Weights of a small contrastive audio-text model: normuon at rate 0.026.
Rows from block 3 of the audio encoder of a small contrastive audio-text model, named by matrix and row number. Rows with one number belong to one channel. Each number is 500 + 25 x the weight over its row's rms, rounded and kept within 0 to 999. All counts start at 0. Numbers have three digits each. After the name is the row's rms in percent of the matrix's.
Before each channel's rows are labels from the 100 clips, of 14848, where the channel reaches its highest value: "strongest on" is what is common among them. Only what is clearly more common there than usual is listed. The data: phrases spoken by 400 fixed synthetic voices. In brackets: how many of the 100.
# convs0: expand pointwise conv (encoder.blocks.3.convs.0.weight, 960x240x1), inputs 120-179
# convs2: project pointwise conv (encoder.blocks.3.convs.2.weight, 240x960x1, transposed), outputs 120-179

strongest on: /tʃ/ (61); clipping (32)
convs0.84 116:491490466498518570538526503573534525511512476484520522477521495493462496459507508485504496491509523450488493535522535509530532486516481478494504506451481482501515521498496481487545
convs2.84 077:515490463482482537512529500511467492510538476566548490483487454542537478534479486507507477519489494482487449497487508524460506460537504512498510526518438468453466490475474493478534

strongest on: reverberation (66); /ɑ/ (62); clipping (46)
convs0.204 102:505519472506462478492512478520435518504488503501503506551525498503492523488526495513522498521510471497488514459520519511547494513485563528469512478481474499491516539506502496512465
convs2.204 108:481506518498481534488515453480506525504499500495481479480537507509473514509435468482496506541514502542498461487496476532489515505513491475491522474480500499491539475506499510526543

strongest on: /s/ (90)
convs0.163 097:500474483467488497467509497507525464506467466523500474457510486543460476539528499465490491468502501520529485505521459504520475513525513491551524485483448493438515502505515536497517
convs2.163 108:499456475521486520491522529491492540492478513523537505443528481514537504529511489527499497487508440470509532499496571508477489544517484494467456489473514510523544465522503519529507

strongest on: child-like voice (54); white noise (30)
convs0.451 102:527532511471509497533518511477506485486513512506457496449477538513499494509450501468500500443492492509466502478489515477486503512492568490521485510518542504540527466513544520525502
convs2.451 116:527481494481517512533492484479490507480569503485545512548496485499524521535542524495491500487492488487490518495479518491501476437516470503546533502532478491530518479502522492525533

strongest on: /ɑ/ (84); /j/ (31); text has "beyond" (27); text has "car" (26)
convs0.232 103:506454511495498507497556520511506494471489457528515507529502524530528490476494466478483440504476506488429486536531526503547481493476496508485493479516505491472536511463529512479570
convs2.232 093:505511496526559488517501547488511460461512500516507564488536482494517510496496555472492505447527480526453494498505531508511510539493566525513493502499497491530492536519539503504488

strongest on: /tʃ/ (46); /dʒ/ (39); /ʃ/ (39); pink noise (35)
convs0.346 094:490523493525497482543444493497486560542498488521490503449510422493489548447505562500505488505499518503509498491465493474497489514489492505528484473489522498540470454552539503503544
convs2.346 118:522500512490536517540526455495502534492468475497529483484534516507530523479532517464541510496505558474475474508475508500529520529478517479476478523519489514491486498529494470488475

strongest on: /ɔ/ (67); text has "off" (38)
convs0.589 104:453499502495478519483505476453555505495519538458512519522492531504533457509541508542493542543497483487498491506538482490475498540517521527479536465505540516504494499472507516489459
convs2.589 101:483536512450493506475514445502480513509522512495538494491512505520522482524461489474488476554529522488477456478507498459449468449515538475511504477469489495475496511523517477477528

strongest on: /æ/ (65); pink noise (34)
convs0.51 099:497500471487485509558522529482513466481491481483522502520510485526488523440498475480489504486517506511521509527459495475523501515493479479460510474512542502490517479490512540504483
convs2.51 116:527512514499526491504483550531552513520510526475457515505493477483523500479491543505548495510502517510554508537469543440510494516502552481482495511476484493467483505504515450508494

strongest on: reverberation (93); /s/ (81)
convs0.569 093:501513512486508488480514490508490480495530495534522461495453503484506508528526515476521482546458465484484512516531499503565515534521499473453484456535525466507494512532493523516506
convs2.569 106:487516564506470510492571486461504486513469532514483513468462537511484493488451517497487515491499489543453515529473500523524521487485485527491531508532524523456501471468522510497513

strongest on: /æ/ (99); child-like voice (94)
convs0.579 100:479466499481514479471514465495483500486514500516505509465477516503487461502537504468485498524517523487471500509459488451475510517501503515506502515477493508492557508478530510494516
convs2.579 117:494467502487476478463505475514598497469503488489482491524499507520534543512476515520536510495467461501485512515505540488525519548509507538508495504488527505519513516529489539487512

strongest on: /ɔ/ (74); reverberation (61)
convs0.499 102:519467493472492528502476497498477511495496492503542437514458488500520491496524476545462496472489472463489475506519490485500547493547507528487502500510501522479454509511473492487528
convs2.499 100:467512497509490486536488514514506525529519508473460519466488570458522539497478477515511516472508517510507500549512535491536509495501522510469512484502511468520437465485496531514488

strongest on: clipping (72)
convs0.719 086:466502518477485518536524509468500504526464500498476521514468531516495491529507515471573492491490470483478474493521524487491501514460500482484500523513485533482541494512479487482528
convs2.719 118:491540487524516524491480452481534482441556449531475517513476501479444482494478513503452460480555505555505555472512471494502468461517461481520454497493484472488492530490494514495481

strongest on: /s/ (85); child-like voice (50); clipping (41)
convs0.73 105:491528523521532538472508520517507513485486505476465501512504512461508499491541504496478549499511508480483499496499495503452491527511503533537491484480509506522541511522507478460505
convs2.73 077:513522490542497547440527534511512535511506506501509456510510497528475481532520525503551499515533527543526551516504542502495530433509441462485500529513503506489486474471504504556470

strongest on: child-like voice (52); clipping (35)
convs0.155 091:513513490543497495521521515521515466518462507496521467505500514494463484542489508513475491501484499489500489476523518517533437550482500506553576474505450499518517454518453543463477
convs2.155 109:545441486534499494492525496535480487497465520514507498507476474492516528423510508499472517493512531448535477522521476510508536544496500475470537537506479505508530511513500539516465

strongest on: reverberation (92)
convs0.216 100:527490496492498510491534527473518479508528494474525538504500500489542518465547525504508495510491514502501480525495529511475499493496487538491495473443491504454506454455512474524478
convs2.216 097:492497499456484503485519500514509474524488473491474564442515495491492451499478506502484500529488537492480511490508514470467491523467528458473490507471526502505485502524501534532544

strongest on: clipping (30)
convs0.10 112:530527550489491508476470516534495505503509475463506495505514498483498496494487486534474459503544525489519521519499529535510489496530525554516496559513488511520477488529486537484443
convs2.10 072:524490470508476513536442507445541468497517515488507505511486476437510522499487524541521499518440521492509498469464529488535483517447500510524476550472496533503543477503494499494556

strongest on: /tʃ/ (39); /dʒ/ (34)
convs0.133 091:479450509491533489491504512479542458496517490543478553482508468469493506477487471546491524502477479528478508488454480474531502454439530540521517527553498533524493477504514501463518
convs2.133 113:480521488525489465528498489531485492501507481499520494487516512461474543513509557543521475498490491486504474507510521464509455530538536482523470474503465463496485457521513494474539

strongest on: /æ/ (100)
convs0.52 100:522480505503512519507491501496486500497472531510492493498474453480489437498430441518480480522530501490525537499503489468518482495510484499506482472509504480512569539507518485526506
convs2.52 125:476488482500462485512498532479525457502460492491486475488482523530522482510492498545487516529477489513539522517523474551558486514476485477486534499461507522494493497521497512504491

strongest on: child-like voice (56); /v/ (55); clipping (25)
convs0.279 096:483518521508520487495509507508509533480507528512485494495489493509498507503491505523482469558462499527468482511472488505472532484477482491521516534509505515470529495521559436517504
convs2.279 110:515526495533481475529475459525513487470511490498487496491433495497539491522518488493549492469506478518520565484529489514516481498445514507498527526500496511498518518522471507502530

strongest on: /ɑ/ (90); child-like voice (69); reverberation (62)
convs0.612 098:517562508491495523548490502510478533474490484494488491489529498520520501481492489513501543522541457543538486480512491494476492537530502498498479495490514461506511572548470510472444
convs2.612 087:501536509493491484490508473481521488540494483503465455569474483505537513509542481505476455503518455508528516466482484513496475490471529460514507501527504530505523531495491512445565

strongest on: clipping (32)
convs0.31 099:514521473538520510505521543545476504493518509495478498551519492474482479520488466450516467498546463517495525494500465483477504481473550474468499461513500474510485530517436507497475
convs2.31 089:479494532505490488497508458485500482523496535481504500529503499529501489528469480492500496509529474494516435460522457527477497518457496466464510494531478541518534507489472488463533

strongest on: child-like voice (46); clipping (26)
convs0.566 097:502515511481552529470533500536509529487514461543520510516503482486490568476461415516488493506456485499524489502529515461490529506525508487465492510456525537543493549523495542462538
convs2.566 094:541551525561471507493480488490447469544502483506476468540507478523504494501459471478523498490510512490478522483510446508520487497497520506525517442538488511510498504523496446501507

strongest on: /ɔ/ (93); text has "pause" (25)
convs0.737 096:486518472490464563547489504504514512498514447502500492509482510541555522456515500531489519484491494495508522510545510468539509491501513506474467488468502500523516496511511509481527
convs2.737 098:471526508528462439498509487471443440531512475457518523496480476456529510467488500497515505486494472504484496479498473504497498502505526503527483493520507525497486517469519515518513

strongest on: /tʃ/ (63); /ʃ/ (50); clipping (27)
convs0.289 095:494469519483548487522494475560488540516522473506477520532461497462559479462520513522491502487486487453508498522510535524548450516478479483511512494499470504501470471509478529472466
convs2.289 089:502509503497471489505461531500514491525497506531531520541482483517477506498508500506499514518515571491517514486463491453473505476534490491488512490498466500478569498478492508500473

strongest on: /tʃ/ (74); /dʒ/ (39); text has "chair" (38); text has "change" (27)
convs0.272 106:473457483452514516498500504559535505486439483515467577452497502504519494505483480479485477465494501484482487499494494585522471513498460479486478514479493569501467460530509467515543
convs2.272 083:539510485532530510510507518552537464517570483497527506511482508499483508512480520509535516449499496536546507506504495461531477471491533501502499520515497513438502468467486530533449

strongest on: /k/ (75); /g/ (48)
convs0.126 094:494482509482461497446521511485503521492446526484531509544496530505541500505539542474494541497492510479519501475499503513463506509490534522492512587489492514483471493482531511535485
convs2.126 096:543502496469523483439508500475489479483513494472559513523472492476499521526494539553515519514483531512466489503486474514497509498494514466526498527572521498523475505532504480522489

strongest on: reverberation (80); /ɑ/ (60)
convs0.64 098:499480520523481497503479487541457509505549441505508520534459481497502478481507520472499543500467472500502501508525500455569475512551486501505513577481478523566506491496461514517482
convs2.64 120:507495499528531505520499439515494522481481566531550539475493527509508519484492504511487488504491491532553465488519515500498489496476506494500482533539546481535469523495537486472496

strongest on: /k/ (83); /g/ (40); thin (high-pass) (32)
convs0.297 114:529564551554516517462520483449484525502486510520468503527519490512479479451475490514482525492493481474465499481512531465479570455486502503514491488552522515509489489492447482501476
convs2.297 081:496529461493513426515451500514523542492519476525512521494494512521526477470530520488469485503527456491494499497487521443512549493487511476487473506479537487477520473508467514487509

strongest on: reverberation (75); /ɑ/ (70); /ʌ/ (33)
convs0.682 091:518510534476479472502457497499492530496517487515511506542500478512508545440543488466513475478480505489514509521531488516538491462502470485470529467504542501503494471550508498522509
convs2.682 103:466512503507496504514526519476536501495484520471483524505515562498476504461529552512498513497469524562527452493494507512542524516539483486529509474469481500493511476462510509488539

strongest on: clipping (60)
convs0.595 097:487476506435489530485463471526536525509503494489484551533486534505482488550485491484486515502517496497495502503515522521540527529520464510454501480470472503541546524506507475525527
convs2.595 110:459530507502515510519435523472511494477505506485496484531480474497528503510457511481467523491496533516505529498544500475462498495487522522482499536503504464477504514509503503540517

strongest on: reverberation (74); /z/ (50)
convs0.706 100:482499498549496481463477453498538529497440512520518516550488502533509466490518512501512495454537487495485539519518541501502536476504536513495510458461499541514493492511469474504481
convs2.706 091:506496482456505510513499490496472513518528511529528500536510517493533514535543529494525514485504460531470491514495519489509479502509470476501517518526534501479466529491524472539505

strongest on: child-like voice (67); white noise (34)
convs0.744 095:484534510490517497533480513459518529518544556516501535516419483458527491511534481502486455504497568474501510553497486478521534508514463495486507501505477545531507507547489506480474
convs2.744 084:506508501541461528514502495502489518534532492537490525466558478496493509518474470479513491525539496489530477508484476494494536514486446499470572478490518497483493538509509546513509

strongest on: /æ/ (58)
convs0.542 114:507499467470543519475522516483497467448495439514464506462521485518521495480516476517509479535497488499563508498495474506473483545505491490510478485464520532469509492440520510484500
convs2.542 089:489519496450523513489516497523495501471491531523505482528504511503476489463537461484501506441507518519486473523528476509484520514520479511493527512446537512514457505496512481506503

strongest on: /æ/ (76); white noise (38); clipping (32)
convs0.500 093:506532466489485527540503471479512504495496470516506522483477465508500523489482478506527510486507507549509504475517522549529538490507504508480512511504493511488505498561494472524504
convs2.500 110:513491461524496517500534475503529508496497483494513494483470476487492495459451537522480505486547486499545477539501491518576499466492505495479481473500508506505485465467502537530504

strongest on: /ɝ/ (69); child-like voice (48); /ð/ (34)
convs0.471 098:489468537485509492513476484467487471501534516494524484500518511527489496525523565509512522506502498508495508508481449454496498458453493519494488512514521543512468474462492517502496
convs2.471 109:513486484482487521532520443539485503502462513521466507480514476489550516525473506523515519498505519492507504521474472497460485510519508485510489490494503488516484490554506457498515

strongest on: clipping (25)
convs0.640 093:472545538514491512496515487472500526466479473500522446502506449515500523463498491506507504496462512477480508467441562467524521534511524463505491541496523518479525503520530535472513
convs2.640 107:518462472494518466533485544513479533509491502504530497487526506458504493504507531477511488499508480485504507481498469516522509496520481454489485534517454484508522458493541479526495

strongest on: child-like voice (51); clipping (48)
convs0.698 099:550503522492515471530495502515537470520499489512459478507475478511520469504518496464536495509463519527483505503521503503512530489477539505520472493467548516502488503502491467510452
convs2.698 127:478504467516493519511515504478535451468521511468558470491478508523469488463505508492502505532482527508475495465551535528523498495508479527510520547516474460495473463504501536530497

strongest on: /ɝ/ (95); /s/ (83); reverberation (63); /tʃ/ (55)
convs0.207 106:501537503508504485476521519478454512489497439523500472538511498473529499544536493503553516483495515506509468496487458502522485497513531489496462494475513528499502525489522551503478
convs2.207 092:473470524502518497493501487514508466508515500490520570473498478467532528547481521507504534531503562463505483454472490479497462513499523512492500541472513516496510503539504473529526